{
  "horizontal_flip": false,
  "encoder_drop_path": 0.05,
  "norm_pix_loss": true,
  "precondition_frequency": 25,
  "one_sided": true,
  "adamw_lr_other_params": 0.00083,
  "batch_size": 128
}
Rows from block 4 of the encoder, named by matrix and row number. Rows with one number belong to one neuron. Each number is 500 + 50 x the weight over its row's rms, rounded and kept within 0 to 999. All counts start at 0. Numbers have three digits each. After the name is the row's rms in percent of the matrix's.
# fc1: MLP up (encoder.blocks.4.mlp.fc1.weight, 768x384), inputs 301-343
# fc2: MLP down (encoder.blocks.4.mlp.fc2.weight, 384x768, transposed), outputs 301-343
fc1.41 116:552495420491517445494470480426508429499448492458494490583429432512557527485393407465457532457539608416540539462487520488539436471
fc2.41 113:416529501451450567516528552643426499498475553447478509426524525555476438561508422559613521519569465506507400540555510491495608498
fc1.42 065:513521512456540431515544466511461467495539428506452515413518562509416506520544444535572512463556503535450450397503581481453471491
fc2.42 047:485605519429575480523488493470432512490522379601506539445439558569458540558458410477524505514538529484463549445561588507451505467
fc1.43 086:545500420496497505541475485552546539477514413463468501361532516441492479485489575572506516522460560466559547426510538507523464510
fc2.43 087:474523474488453521451505544514509507502472426479505499474511472480549602546534454503506541437425552479501417437534434443421489630
fc1.44 109:449470502504499449433469489528442503540581570546480467413483474505548473561592539527489451502572465537564471446555540494511390458
fc2.44 097:521529488470564531535536485577438513468493472508359509570505462436520521416493494468528360526490533476520539495567475531486578470
fc1.45 108:531458548520616448549521583462492466469502464523563463517447442496534599508571580578550458442545471505385549584443459510539544446
fc2.45 126:577377524601614556553545466532483551458466492510472493484550538443536411564451505506496474503429450516474529488482450528512565475
fc1.46 104:392512518489507496558629510571548406575519468576487465538494545454529496504551454543642547413416542519565452473436499487499491494
fc2.46 107:454483458615487522373382444477493536482463453481581589503474490513487511525479518480467431542501384524512540452514547502567490515
fc1.47 110:487503530428564472563503588593519530409456439436484459496497499542440490490460511560566502600429497544456468528505573527479474397
fc2.47 096:467494545488489469493486438565568512520549604510596526519532505480574516505450498531519495616459459500518440480584472497507507477
fc1.48 090:535500587488431450505491568467472429456476462466509473526529521498568485501585391527444542524537497529532465562582545581475513502
fc2.48 098:488559516477509504475389569550539481467531475571475597500558558421610430607522538539501527447506512388629472413466503517471542481
fc1.49 089:421490595513517579518537494529437507452424591485476517487439454503480493410541515598547536590543303508515485592495475468551364539
fc2.49 102:593461516564526501525471529511471524479444619550574559482532491366516506440543487544516444501522513481492473479576595584488502495
fc1.50 094:515437566478456540434455448444630499424432531446433508457582497403517557439509485508534470523486484565535501563557518483645511502
fc2.50 097:497509493526500440588551519480441445602625454517536512509437444533473499520495511535485478525476557450557550472531456480340465494
fc1.51 092:499525445523488486435482527526508479505614562444504536465484491448477442538424526420485533437524562511564487471561570481507436436
fc2.51 097:457531560466685368558515484579410472504409507519460480492503503510395493473572519531604514559430532448505474565449485459456477514
fc1.52 105:516573496491518493544481472424401558595553495425468448581521460477542696427452570522495485517486462492572414476525495538552420573
fc2.52 105:561481526403557465561523514543445535480573560514514479528468558598533491498401486463454511576525492468509529504483492548441520413
fc1.53 039:580552618482527558480459496516496492538488482459568514564471423455446577524376595478499493463562521490584534511477490485465481402
fc2.53 031:568577547456551520526519454518531530479542446566566480489494472460485606524519594455507461496532551480521499563579505464447532463
fc1.54 094:534449542501495516449460378475404462606531512515514493526515467486507508516469535511509490470542520484488550532525569508553371493
fc2.54 099:462433482476489539609454524503528532594492528541577581544516522560538542523432493509526435538531451459443436480479516480581535573
fc1.55 107:437503598489529478409473576532450526478524489499510536510532499359530507487534597614533533463483459511607417480445471551418515528
fc2.55 100:595448567506587502514530503532477552522560503553537511510516492430517449437493505442536470493546557574561520608494492521531495544
fc1.56 083:427424462639537557497489507609472543594506440578485537546530524467537543531430540470471496532576482556510587517548594540474421422
fc2.56 096:544491522418499478460520462548410480375522566479513526455476516507533527503518472489557454518583598458498545487564477428499496599
fc1.57 092:557556541449472508465551529458448516463486459490497511500489595565519455583489430523557497432538462481568429432426407455519481557
fc2.57 100:485520502432512524529542506495493501519534531519537544486464507428472479496484607470504508500474531432457495514572567575494500487
fc1.58 107:535531422519513533498503522497558544606502480417489563528505488407478580481528518485513491418499584507591565538486604442512503408
fc2.58 109:467539516542538513477502437468436551536535504486551549462511555543474551545438511599545619470538508437460506519530410489444474496
fc1.59 098:659533556563525519435473447486479477597537501521471564515514492519476534483528450461489452510535532530423386471500493523484475450
fc2.59 110:475543455405516515469604574504394399394493500543486574500447531541550555523608537537482456382540424485588510486474483455486497558
fc1.60 125:496559551470543446456556515513507562452542538520400461502467568483443547467452537472491497528476486446432447458443472477436527568
fc2.60 122:505514534482441491391504445506464489486488451473607488550566417475534478489512479502443534425543467576418502498542558542488544514
fc1.61 109:508525512416520543438482524535516523467511433493533520552531588481412546431398624543488493455550471561486448549513508573495394414
fc2.61 107:554474543519565589491492557488501519587461541518538411452484466367510487495526503562459449431449502563510468529554570589444477444
fc1.62 106:411547494449532520509549512499527473463497469505524488550495417514528453484486495435577519430540493480470610543609469436442539482
fc2.62 097:491482501501479583490471511565415503474590464475404517460456480427525475501469422496557557466512631545418487475418497497461454571
fc1.63 099:472487513508543552551494458527411391462489627484410503523504608485482478466396550411547407591527457460558591526524486504431434441
fc2.63 094:404446556496536455544444534551490526531489471477546482453426481475495462438637496478445527432519549564480537407531491526506509502
fc1.64 130:531584542460542446522502554442494474512465488472456388524552542474523512523444501584496500491517549490563469501460534474488502498
fc2.64 132:482563485376542428451573365530545484548384498519563564442485551610470485457474476553537500508488533539482475455504539471470577616
fc1.65 126:402585462470504413501567510380516494531448511542515519466444500527427530508398461455484524430543537487452474488479470451620461529
fc2.65 123:518484498447495436545541556519409412520449474574460467527533466497516498505503574529525558516531570439502434512485586490548497447
fc1.66 108:478460478541484486462498499519540458562502479482561527550525432434426432399476471544511547535503501559476617548500446543529500477
fc2.66 111:540604586501519504553533500594450490459482464518405566435419518423443546598487470532502446429452522572542537483512553570550449459
fc1.67 111:485528416448426549487485480485498498530478417495459484513464410489534535479497605510515534399452451436502475567482529444451552482
fc2.67 108:478477537468634430513482447490524515436511552553475545520509551547495472398516571467465496491584555540558460488514482526530443507
fc1.68 104:512478535540444510579477526506529567485541436532472486513558408517451522472497508457440495438559538473412486453551460536653551541
fc2.68 094:535600558473477549399546457566407486464506489455566557409438564565500498515516453504412536553536422402533553451617524416408468420
fc1.69 083:441532467496400526504495574565465536521613554492476484453514488499540516490433469491486513461522398595400499594549484571473457449
fc2.69 087:560437510439543475503515458543493484480480534500485445516492458490518450538598483528463598497482457412629451464535474417463508486
fc1.70 107:497519549491518635480453623422590480496488585533502430426572570436536536575469455541492519509581493453484481602442529497503548463
fc2.70 106:514463521462439488551516452528496536543411505420538498464497556578498514475519520539575538582556481498473409530473491444463483589
fc1.71 112:547537557539506478475482429508506456493500589538480456489529315460503497374542560510463492544494547532501435429471498450499457525
fc2.71 122:480529412475492544475580539442439474456440439485483495474456512513557496548456500471490558442495508530457532568579560560516532516
fc1.72 075:534515473487451472530565458518556496512504466529467561453500537434504582537429507489450467384554565596481495451501497516516615453
fc2.72 058:504528521436582459539487415526454578511572491530448503363463560525411492487447517438492460391562554477560548504482512504465556429
fc1.73 096:494489487528503414490431459487366479431483480436499488529504484541550545562477559536489431563502416470509550575589439575457413545
fc2.73 066:500528486584478451579524535494414517447511478549553464458528500470475556516449459433543470479528425487494501525517467543513483549
fc1.74 125:504591549551621475397490509549564522567514473527505491533522473482516499437456530545557556452428467520509494409490497481482484478
fc2.74 125:430467637533500584570486466490512506508495449572572489433492433540481483538520479496502514548410589524505556536488425485572459521
fc1.75 109:540456481500499507452424505386592415529454536531532386416506497471545465505500455430467537471473555431457505495507572546439527446
fc2.75 120:491549492519485497584517442470479558466489520448576456498452504594547526512403611474634532449520457457428401529474512437525456559
fc1.76 103:463487490444561478432525498441479579586476472489522439504519513481518527406479587608572570474516585563394553576483495415440481461
fc2.76 101:502509487455508554520514545547460476512543470613518529474473549480475623529493478468304470555520449492449506533517452571519585435
fc1.77 043:472633460530598468512432406517570479615419349487541591444495487465491549525494577454564465468530539545611533488464563514484436509
fc2.77 031:494558500478616507480517469462473484585462438515545459500479457524513507508591450514513507485508559491525580513513549468456443520
fc1.78 088:438551478533506412483498533478510500503498483546458535467495554472483530502511559632495566477457453473407481500446530526502522488
fc2.78 100:519478416514489545554498474563398476507528537513482449576442506605469483574560508487487464489483491602521497477523450490480494524
fc1.79 095:525450555370464504544525500523522450478473491454483507520539455473573422487471508546463578530575584632388568528534549477564443485
fc2.79 101:448545559600495392515580520429576499483575418480582480510417434428481466583446451400563381456461529439633475514552499469445515519
fc1.80 095:474501535530457480573529478479484531473401453506436480514409508521487489502469544517577468459510497545500541557447426499529417441
fc2.80 111:527462421464482497479452502435561392511427546562575510508599480460619406557462467516525508497545421433492475489532556477454537532
fc1.81 102:518457465415464446538431506484542529485462508474503456442475520476437523532521511416495570511465514565546506501553428511450537513
fc2.81 108:501540440531487543427584445544536443519454484494435531489463574602495526428544457478461454506566510487426420533489468487514480449
fc1.82 094:457491513587526495496449484411519516455592466492486485500495485449529465517603486476462503466489507435567491510477606457497469494
fc2.82 094:524504461488438533380514398505468564533560505442441549639433523495502464505522432468540509511415565504537490560562502490502524480
fc1.83 111:551493545371459508475489531558539507420484480636408525445487522452491444550579533494422451517534513419534512509429386436531384503
fc2.83 096:482430510568442467422568471494467461548473446451487563477546448562529550564475549445553532519431518454550605443490501549501565387
fc1.84 096:460404655546545439525436530484460459461542501509461483542458595531516416559511424607598440490531380483501428470513447420463582523
fc2.84 095:502538482557552581521555562436519487585508506514500502551471562440439405510510471464441408484553501521525464523481559495556480504
fc1.85 114:499485453433452496505581573498500502453545552535460427502452457478497491446554446521540568499531517388504501532478571523504466462
fc2.85 101:458466486451558504532482519484460502497446492516488549522451520470453470509561519556464525547482582603660572472450521509543479586
fc1.86 091:419515491598504565516522528470624476463559533485435514399482547478515441339540558447438513398526439541511532501567562479459415581
fc2.86 085:585531455417499462395480500618458508447580414461480523462547423551497474529526410535471543516474496488551432538641466470442479500
fc1.87 104:549578563537492400569525512554351543489541515578465538468394605470559495545471467514621513454555473424554563468493514490518356412
fc2.87 099:498541387482605505524454472425487433517445512540462474494464376428499422490507526536505548565458472476501496515520417466412554490
fc1.88 083:426489555519533548428517440562510408444503568476503455471484459496523436441549517468485555500518526414402495501451497488491470486
fc2.88 069:592607446533525478416502488493429551447497499536529547556558590538580424562473454522530436479549499510432477465405563505477590465
fc1.89 092:470497545496477491613498466480389466564479516531448418492453493468513471419396546521561473365492585516503511574453494463529410450
fc2.89 104:493464488491452430455490547398531404562472534539517503519611585507596476529524587487509584524533462485476507547595575479461558577
fc1.90 103:485486456469499484542593548470554457536528601541495487472573558572424469441464486491586495494489541416505584450489548507499413494
fc2.90 097:417461477543473509481444498443499506458486361443398556471446550452536433480513505522435617488509537549500452574432523441436525460
fc1.91 091:464478496495436558422480482527531524491515466454510475523500459514452573526489428399549479505451440444557531475632636557535487580
fc2.91 077:494548380506486490472449491449533528482463482466470510509490582465528466543517479497537482529528596393563517478467515520516630476
fc1.92 099:511413554525543512481471466414537474484522470561498474517556563586499602467561502579571462410427541522469523483429540416473481455
fc2.92 103:466638470519519429527506516448449439546461429453459563508514491478529489538492595501473472522660461486498543508541499511543559498
fc1.93 109:498416670506514514433643401459487451491573515452486506475493483564508590433516530525483454425563591566462600551597415499563513531
fc2.93 112:513437505586469502549422505425535476431632545529559464473610445464579503531446527412478496486483477550520457532565418509527480459
fc1.94 116:529537385502550566431574471405512465534561544546486485483412459500462513482489400459539555523521482493468546387524510565473540527
fc2.94 110:493491428514482495339553486494475409528522544580510560533555505504480586529423522436468465444516551485513568419595529547527556562
fc1.95 105:518513487472436560524449478463451532553473422532589502496490506496503447459495461548606512445537550517567495491526469519487489478
fc2.95 112:589488422462498494491568450552472502490540497447424512550523529510499535525473441558478477450514514359559589472504508586567483428
fc1.96 101:496390442466482481524454553470477426450532482564483586535460460557642476457559519500515512508588561493441478509534469545462563432
fc2.96 122:490589382495436484475492571481624408479454477427461506489525521373558479509444470452540438548448480536581526375376492346520583540
fc1.97 047:531566485526668487472460502496419536530495428539519484523421522529383537481422507425519484486618516558554403479418549547505506474
fc2.97 041:529581507490656556513452511555489548545484435541566470491456502520465501539467487477567483499526535514479444496476566512491478489
fc1.98 097:528505556440434493467552465501605521561593529580661541570473424485417500453398508470476536559487516506556556493545574511500477512
fc2.98 102:465420460497567481466574560491465430454466454531500597477488502598547485555468483532600500555468425492402447518438463400539519521
fc1.99 099:466525448525501465432438515528604477466498419488450516499490460455506534468484467493550512451619417516511512517501505480564398557
fc2.99 096:505473469543520522538584469471445514471550481543552554517520437503531526489512524540475543542560507597463465564459450513394571443
fc1.100 101:546555422418526464525503487481510521469632471512504442513506504554495540440505523502481475614482460493527461522438550481588436487
fc2.100 106:463479445439539600593562478433529525508475418489506481476449551555522515480357493414413467448462515566488596523471536547549454526
fc1.101 089:556540527480523425477536568463497575447507484550617552470458550497528487489472480458510510431458492467554464443449485511537575443
fc2.101 086:483520490439563619543535410522618468499508455571426459508580462586483586478475530488467471526524430484603497553463503506463461491
fc1.102 111:503489488456552569577380538532527415536436482575554464490480485471553499416475474497591573571472523509488561565453535578490476518
fc2.102 110:419478419484529556590535447622495426575540445533523484468588555491531572487540468477568446516517531440454582465492483475540513521
fc1.103 093:475490435460506553574521533547555503527631539527558484481510465513436485458457485437506571490408469518504463590489482503556441515
fc2.103 097:508505580481455497502570497542393533472429500475427500482479481522491551514535567497572450522484493566529479415617453534598626546
fc1.104 030:523551490486494540391428408508517501504528382477561535493529446432406569482453510527539397441578477540514495454470605497526406452
fc2.104 026:474577485491590493425509439456482572501562476522521466519470501535478558497509500483460426451521534472565473491530504509508515459
fc1.105 089:454509552517463540516533470531526450440473530489459449463523521566490485471518473483420522636514513534500507432444490490470541472
fc2.105 094:471462533538520541470487541417517561454504493499479478542525445559571493486473386489489495521492533435541438475565487510544418402
fc1.106 116:514477402530467450454515545413497465485534478536477487537431491439484511505464457436489481428535520415458507504447572565461518391
fc2.106 128:438501492541476539604484470500429542501503563443480549494459444547545460502431530568598515500579516405486486515526524408558512617
fc1.107 089:458590434488469519531518526491501489450499513497506459529480499442505577580595468531483593463486417517374540518440495568526530496
fc2.107 113:534462563509441516526455538552425487581562552444544523535453485560459482587557542472536434440464517492529538563442522476453469484
fc1.108 121:500540529441535420448565547508509567475549538529417437506485568505476570473426534510500547538477500446432476485441466471456502568
fc2.108 122:519525503487433493393504457500455484445497456483613482526569418484523480509506454462389504406524436569451487490543554535467564520
fc1.109 102:462425449541444574516577453556572560499444476499491446457485490450515502509503507510491583595436522512448476519582435444540476539
fc2.109 098:490525494492537403444451514352548496477545456469466502514450502575504519558506439559449520386564512494481518500511486418501466437
fc1.110 105:483570495357475495486424457450516513560471407499574429422447497475449457454464449477555551538540502609509498546475577514455559446
fc2.110 127:505476425564521518568520489626525445480545541477467529559514489560513548563495408580501458446534498446496504480510482511546486419
fc1.111 105:438555463516535566495481423480457497482458510560460521552435519411479472422534575499417485511554515392532485498460570540493551601
fc2.111 102:467500530551465596584535523540601459534563433481555470482430474528582484563472557521440543531491512615504432512557522426469486470
fc1.112 097:547555459444551528519466502486574502476473572469452529453493514523509388521521499392454466532517563514535519519553548533482471486
fc2.112 097:442454446467429524378459509419470437601501468470532512487536422515515548558551524559548526455547466427445482473509502602476459575
fc1.113 102:587460527522583544537514499485442559479507420518468538527345547456421511460510540462578554370588451530511554531527439531609439439
fc2.113 096:532521492543496505541478518417511477494459452533488482502564434533578419571471537543463520581424463408505475465595553519503531483
fc1.114 106:551441545550451408548498533466481522395510511573453428465572453437438530483572407631513545466521541475470474419498464530431445510
fc2.114 090:521566482533477539523464504420477544477528515436444509509450422484516453512533515490520487575516504466579465453579452504573444485
fc1.115 095:542438540472555633529520527430545404410432559468553492542453491507554557561481451480507523518589437582464498528568451425487392542
fc2.115 097:495567516561481509489477479618513588481410442411486581488572563444482490491441438479468533417381489401541585565445514528536506576
fc1.116 077:522483513479440545490646429494440470544568549588479497471443541497472559471471473521515404540512510457540536519460479518489485419
fc2.116 071:533507460509479578526555474534457528476482399564635506453556511473418524539505501506480471521494537547500468490562423568477504510
fc1.117 092:464501520534496424515550497547540481516416453433453512455583555449488532530516497446508478389502551471517559441503508494549467503
fc2.117 078:546599447538565511486531491538427497519492481536405464454517433533528464546566619408516478485549387445523513521522527535484495594
fc1.118 097:573526474556523561453436478474528404532474593409452545531437487411437492468509453513562482470546506634562474500466476498423377482
fc2.118 098:522480441544514493572412525556436461443508538501406516587515455439628489542536466545465479479529444474499499497546476557464614505
fc1.119 107:526524480458520498406421488474483473557559498474458514482486535456440439587512532516510519513501443542563458542477539537502570435
fc2.119 112:499521580504540575560534470543505511445561505396535436514519461469530489515494423503538481493465474490561445542604623443575570577
fc1.120 109:419467570576486514474487509505565659493448442451499525576522421454574514471480580518457516465549475565552558536527574428488545511
fc2.120 105:525447501469535516435464576466519586526451463507533448514577468468549555560515458521531569547517526443438436622454377536517518453
fc1.121 113:535476424520556511486453434504488518474504417596446437504417441586501488533574428590478481537567515520511542534498505448516477511
fc2.121 104:485457455464483471475493509494511408546516421476488498441549547456543567553516529487478476517481455506507511550520466442565614570
fc1.122 099:520503492496465467559478518473512540515517515597415486539513498538589493501366588480558461460535535478345500527493586590506626493
fc2.122 096:483555572557535377463568487475485549492568451464467550498517613513492568521608482549475537500458548499498485433530486510507506454
fc1.123 100:442540452426450476488503545483526428626530455503527553462557453433463478516401490533443466492505451420560595539516450462553528487
fc2.123 080:481532453485610466524479466516527510488485501524507412519467496525498531486490512491477482539461580483538510485523501525473554522
fc1.124 114:395530470455533513373551578501489549478437429466495581492434531501465524481534599618566582465489475568534482462446505495492424473
fc2.124 116:576451490482569491444433643511453507515477461443437443540614502434538529494468553486480507498468509512516565571525523549434521488
fc1.125 091:622508498573494538501497506482497527526482547549440517493479559502485568471451482522520476587547499601424460432382485502517412474
fc2.125 106:513489513473443461517529546484414444438531500486446463542388457463436502472569473435469506484452490489515557531577531456505503554
fc1.126 103:584574461498397483446505442530494451535525577490450431482516370536499493435494423476544493471551425471573519526419524462502501383
fc2.126 092:567479517385495543535434512465464486474502487520501587551477460518519501473522473484480560555505500517476543426486480539579472474
fc1.127 123:513474392503471610545444526451532459502530487507492507517561540588522499513540393404493399450546484485544442555518497514527532531
fc2.127 114:561519415523503583540526460471461486502533478534467602493576521492505612594508419470519460544589478455646484456443455527561494535
fc1.128 104:442510566553517520581473534476548529460497523433452448472498428444566450371532535556578527422470532480489519560502551449500506530
fc2.128 110:513429478491507541515460580546505501449523491458478457584524509403582619455525611427568486476510518464494447504444456505449535504
fc1.129 106:498590518416431463480623561540527473395522465495566548542388496416446471453478523543528409461459428550585533526447478449529488444
fc2.129 093:473494526474474505519534444551558526442426484483540485484586557477485516600496533459429511514445591538415475487435615526555521476
fc1.130 098:447446415559408517666504561474474484473489486551500617462458448467539478414511599452478527594552493598481546505435520486435466480
fc2.130 084:555591532502571499500460472527537482535571477421389465479465441536536547473511586452532484502481533438489512591449569506514473382
fc1.131 085:528553452502533550538462474508421449496481403523541409512495539473395523430474495427543419569579567650564499410455573498450505481
fc2.131 075:437601549498522527491509530428413548554558424414487608494532523513434544553567448447582510568485587470423606506470640469519519477
fc1.132 120:424507616449396409564565459581566490516547587494522557560449543558576465514500531530563526529556512447518399460544507588551449534
fc2.132 126:485484501456433538499616511449404441598557436492618455561574543521528473491508572522527491555566499505445528586516464433462441502
fc1.133 099:556512524368487529554541473427508601623487540445525508577541494521477504479471477531552512406584477538489444541446470463536471501
fc2.133 090:538418514548520466513556427490511475475459475519555441460494517470405557480445565562527429503517542418531492598553531587448607494
fc1.134 124:508562504551449371485565452517434403523530442415474501518480459477444547581561474498490501519497520465510510530481455574512451506
fc2.134 131:542537484463481566561480486559520537473519425474533493539578447555464566537558537528484496562446539510387559535416468549491507498
fc1.135 086:434420543406509616514473494586456498486405573470378459449498526592518470486461555590565492588477386471556521497522470481534477539
fc2.135 086:556426526573483546444475502403467525478575507522561537601537483392526524484535505552440476489569467448502536432546559467437465490
fc1.136 104:488427395484426522551389505484492535569391492509620482499472534403579470439484473434629519533480509473567500533508530496512541505
fc2.136 114:504533374477476557600495395540494451497505493521436537495509522559525476549529446561523460473491521447388562483539456515620478456
fc1.137 097:521522609499465624461571538495517591491511550556558510466444496601508511533484509512568510470495418483484633617496431490467454528
fc2.137 087:525542525577435461571535496496491494499506507519505607564490478468488459469622469420440387451464497446509439484518525484439595480
fc1.138 107:499443471540502433573561525483534501574497484470522532502501539583467611420476522474467490437512535612414609488497504614560424461
fc2.138 110:503461466516561567543525527449536525563490514513487365531517438497498450474521460494496376579475426538413458499467525506534375412
fc1.139 106:568501501438471417421497536402447488444452442505509492524496516497485458503553549552607534469519495551531494441585509421503384451
fc2.139 118:510487478521522398532495553498445576521530480462430460594571455425482517486483476468444481575516554466505487532582466494525516464
fc1.140 106:543479545462419504536466528549526436510406486578496471461467552508494488430499548459476628478507454523349514427372549498518494521
fc2.140 102:538404524504558482459507500531543476492522511488466476439535514533568518511476415468441433492489487474625524573635528511591473512
fc1.141 099:473442452589409504489563470522486430522473548513456558379539538415506464453434527545574499493481443559456496500496480574511421413
fc2.141 108:469485546457499479403520502495455506541554495425476510526496439541459503471543448533432481433517516516489523477498501558447480507
fc1.142 115:473545539506581390549561505517518532497492554447448518563541497485457471451569467488548501542520552492497573492546461590517413511
fc2.142 113:478498531515527520493487408473505495516423535521545624554475486477495541472462541538434505558564423472509419491491502445511529414
fc1.143 056:533555479469480521506505499547561442522480413536507576514479467526433600417472555535524487537456581480547462514432514513457545477
fc2.143 038:517532438425558507502484532506472483520561492561526523503540496532517563418539484525489521543548599416513527537483539536484507444
fc1.144 086:506472352570479541540453486553486537512532505534535463550507423408512480526436490442508503613499506478513640494595585591455446479
fc2.144 102:525508529466555514508547506550415500439481509512394537505436494526492538509482513513575468566558562560416515578550508394438445472
fc1.145 087:462534460476458563478513427499514524495407527608532455543447521455512432539539447602491493592513489552471546420482498477593408560
fc2.145 092:478523538524602472507425483479505544518559463564427568546466571452483579516422514511461490476562591513444454524548580518523479472
fc1.146 099:466435654533492557559462570502470500427500486570512490571488512523484495534465406473429585501526488544519535462571484528514470493
fc2.146 113:512485532501489520519517565586429495471439461439499508429485471506473463494446538547483439482491457521554559512493460557435503489
fc1.147 101:611529367471454548456501445414558462550476598410561396501552369471442552498516498524418475487455583500474463505503520401475475477
fc2.147 098:549587488541493513507604453502406481498568501512549559530504544501504512451435546521507510511466454465413429474564468530549526472
fc1.148 101:518539540619532502603546535486456499519522555479400462464488529512586495537532481509627511445474464479516505490503605463472486515
fc2.148 094:550418407461482519499450433474461464509555473542453432468468379431518490478522476564497477491471499547453575475471426498431563516
fc1.149 104:568556525504446576570505504501515459441461496446449503496562505442426547599498543440501498484422386456557523520493530527503506481
fc2.149 106:472440574430463497553436545473428432448527484467571552424448452612486521564524578505543448461539549449483483599427565483563453490
fc1.150 101:457564452577549476456497473508548446524561498560517541564502380558412458581467553488469483490520419570578505465601558568616533499
fc2.150 100:481467516503560465642564544438495475499516534537433450488483591556512467454554474516497581583485532491445497536493508417537514472
fc1.151 103:518493517499513344340565510525468424489485457540463510445548458403466423479458452558514424482482536606457503484531454484498589464
fc2.151 122:449500408492450597624513483552580527503428535587547522583485476530513419497488417525510458516493367488481431435548499455576468556
fc1.152 111:514497565574475459411492473507483435511457423500497520502533474509539455369485495516450487533497437539465522541478432408478410445
fc2.152 082:486536518488467390478475504501502403510583461488439548576481543425516478451506488454490489546484496444525520438543464503505474478
fc1.153 097:583528589500556487458436456489521543463498393521487551520531576534492618499520544520578458477508450523320515493464516433448556576
fc2.153 106:419502432490402564479514543519433448593460474456541493498551454545489476454492579509580476484510480513575520519523419516529520533
fc1.154 097:561542457468535521555564359479458559555544549529470405448459526547494524499597570573515488525513479477514436405480452483513441454
fc2.154 070:541539438467509516564583438420424541503447454522528457488587429489518578453568502590457463479509594443507474510531583465470545464
fc1.155 103:519408493409512439474528556549460427497434449550436512575423527523568486432540546519480486501457565438442473606603485607573523456
fc2.155 091:477520505511551572524533515473441621483389468533506488508523467418459536482480532474467442571503521538528437429542513495533474437
fc1.156 093:453527491459491479434483469529483486533501471497522455512513563510499541352457493518440573441542533514322498435490523548532440483
fc2.156 100:536473489522562538506459504460489401478551484562461461577417460568519499568438433532483422509473427597563511532568526548586504560
fc1.157 098:548526525569432525568559541466557530458480508492553467527486504560455525413566516555605492497476475537441594559479542389565515562
fc2.157 102:450533526458526406536539508341431451603530432532477501457523542501492557489556495447429527426421574504465453480551519526512479497
fc1.158 109:474416512445540400506472561458500473508547480518514467485431596512516615489553455525518450497546573433502552549431493439449545513
fc2.158 104:507521504500526518417563504515499517525526436452418518480456509545484404459624542484558554525494618508511544519543389455471451539
fc1.159 100:596565549525554475470506485529506460477524481496522511516455510398370547498499469433584522520488454430558437568522409612516486456
fc2.159 081:495606547519562498523488468592473473446475508517470451494461434426527615532492457450501468518467491502539483520518519617502619423
fc1.160 098:456473469427559455513502520502629443532565455552493570450501574558374508513491473449539498458451485432551434522500490451511548513
fc2.160 086:503571484420528545443545499495476519442464519530445492510487558499427562472539559549533514497426519490512458477534559516515508535
fc1.161 105:460550536484425605459343543440492440483545564506578463401490439472464581574509375479505540520471518421454463589495579580572552486
fc2.161 107:477484464537498484500519424429498573577376491466491467527418481502516456383480527534507521533447517502510505533506477488497422425
fc1.162 103:487494494559482383389476450503591412601515425449465581502571482437457483535447512561573480472580519514409502508497475504469496531
fc2.162 103:480508522498518516565528541505463470476503505458555481486500575397532536465536495506458580530462510496464594489481503484521536538
fc1.163 102:428577534484604449477464516518506565481485473436459468508588516509449548468478519507507523536466485585549510480557449503487529581
fc2.163 118:540486541404429516580479516566539478512558537468504438441452498621523566475467560538555467501550484493420432490455541489480485557
fc1.164 102:505482481523488551397544519488397523509430440487438451508455641634476561543481500441536554332476545499554452371513461535510426586
fc2.164 102:509457455439488541515560466546483541605458492507501463486502532450470444459494486497463500574572537445491536523584576571510463459
fc1.165 119:452557452409495441534488515487382556553502410454515423482538522495432529416548485568516530479518520494434463477434465471509473414
fc2.165 135:424468525545443518450510443525538503456504572495473469530499544614571438482535471416519523477540504524444443438441484498482554548
fc1.166 090:465514474522455460524470460408558550614532458503540474599507479390513497559500544523420542456425556473627542385471615521512498467
fc2.166 090:497452471544498570573490541498460542402527540524495497456521423447475503505566562475521467467514488436427522593497488516451549559
fc1.167 113:491476585416463463450550492453524434487444519612584457577522568457517546501573480531494533481502527455428526504497441607475530434
fc2.167 093:408500510535508446512555562505443554547446426416660557435450536489577518573467578451504508477534518474537571463529526425593520483
fc1.168 081:539506517464439527396615497546494439488419510503509414418529501400469621523496452523496494487555540518488554589465520426419450514
fc2.168 059:462496449485543480460533507457425518552505535547466444462486545468497523541539578503486428446506520505525458483495555468491451459
fc1.169 102:444513489459483561449567460515511451545489461493576579517489515543469583467522504554596497537537546475476338613371551558465414494
fc2.169 107:399437494526496500599476507586593583437452516535486418536541533479537495481484454522534519487413545539600546512560531471564513506
fc1.170 116:500601465428485489496512529383514462540546506566525514534438625502420651486508520583511489540512550565596543516443603441516468426
fc2.170 129:538500604429502444465534506524506547514525513509485417464485489657501533471566534444530465518446489428546487471484518526491492582
fc1.171 113:391552571501449458446449433504510551513510486495509494409624499518447641456589471468511572486473595536495468482501485489503466564
fc2.171 091:465591560533470515437529471440597594473505486483519514487488576481620557420536492580486472512445556504487465465571481508488450510
fc1.172 108:559481526465485470463516569500525527492551454492559585602418472453428526488508550494470445465513409539558572580501515589505536460
fc2.172 108:516469508551509550589551517518512660418359442511490424637551488486581455512518488489523485583488525488470461541503462507523459451
fc1.173 038:523570468466598479468468382436461471537451509434558489500490414434419570400504599511596458495540506454578477498484439556465484472
fc2.173 032:493529513479570487471497405409531527509515550523599509478441492494479559480521537504500485546527537478504404511568521537525499444
fc1.174 090:500443584466490556457436411472549529461424488447474516439594515427441556435487502531531485525496509573530536550485551500604504484
fc2.174 094:518498471523451429565543533469465448629598471535517513504471487562468467496507491496463437494468540465551552473523453483303458502
fc1.175 099:430447576540529558394550495538566458583496526491504497498501499445514498442582556574554555413557473574499580437503487463593481565
fc2.175 095:460424512580573450518481460509499541487489480494593511593624493473509498447492495372498420495510552465534453521551571507528453414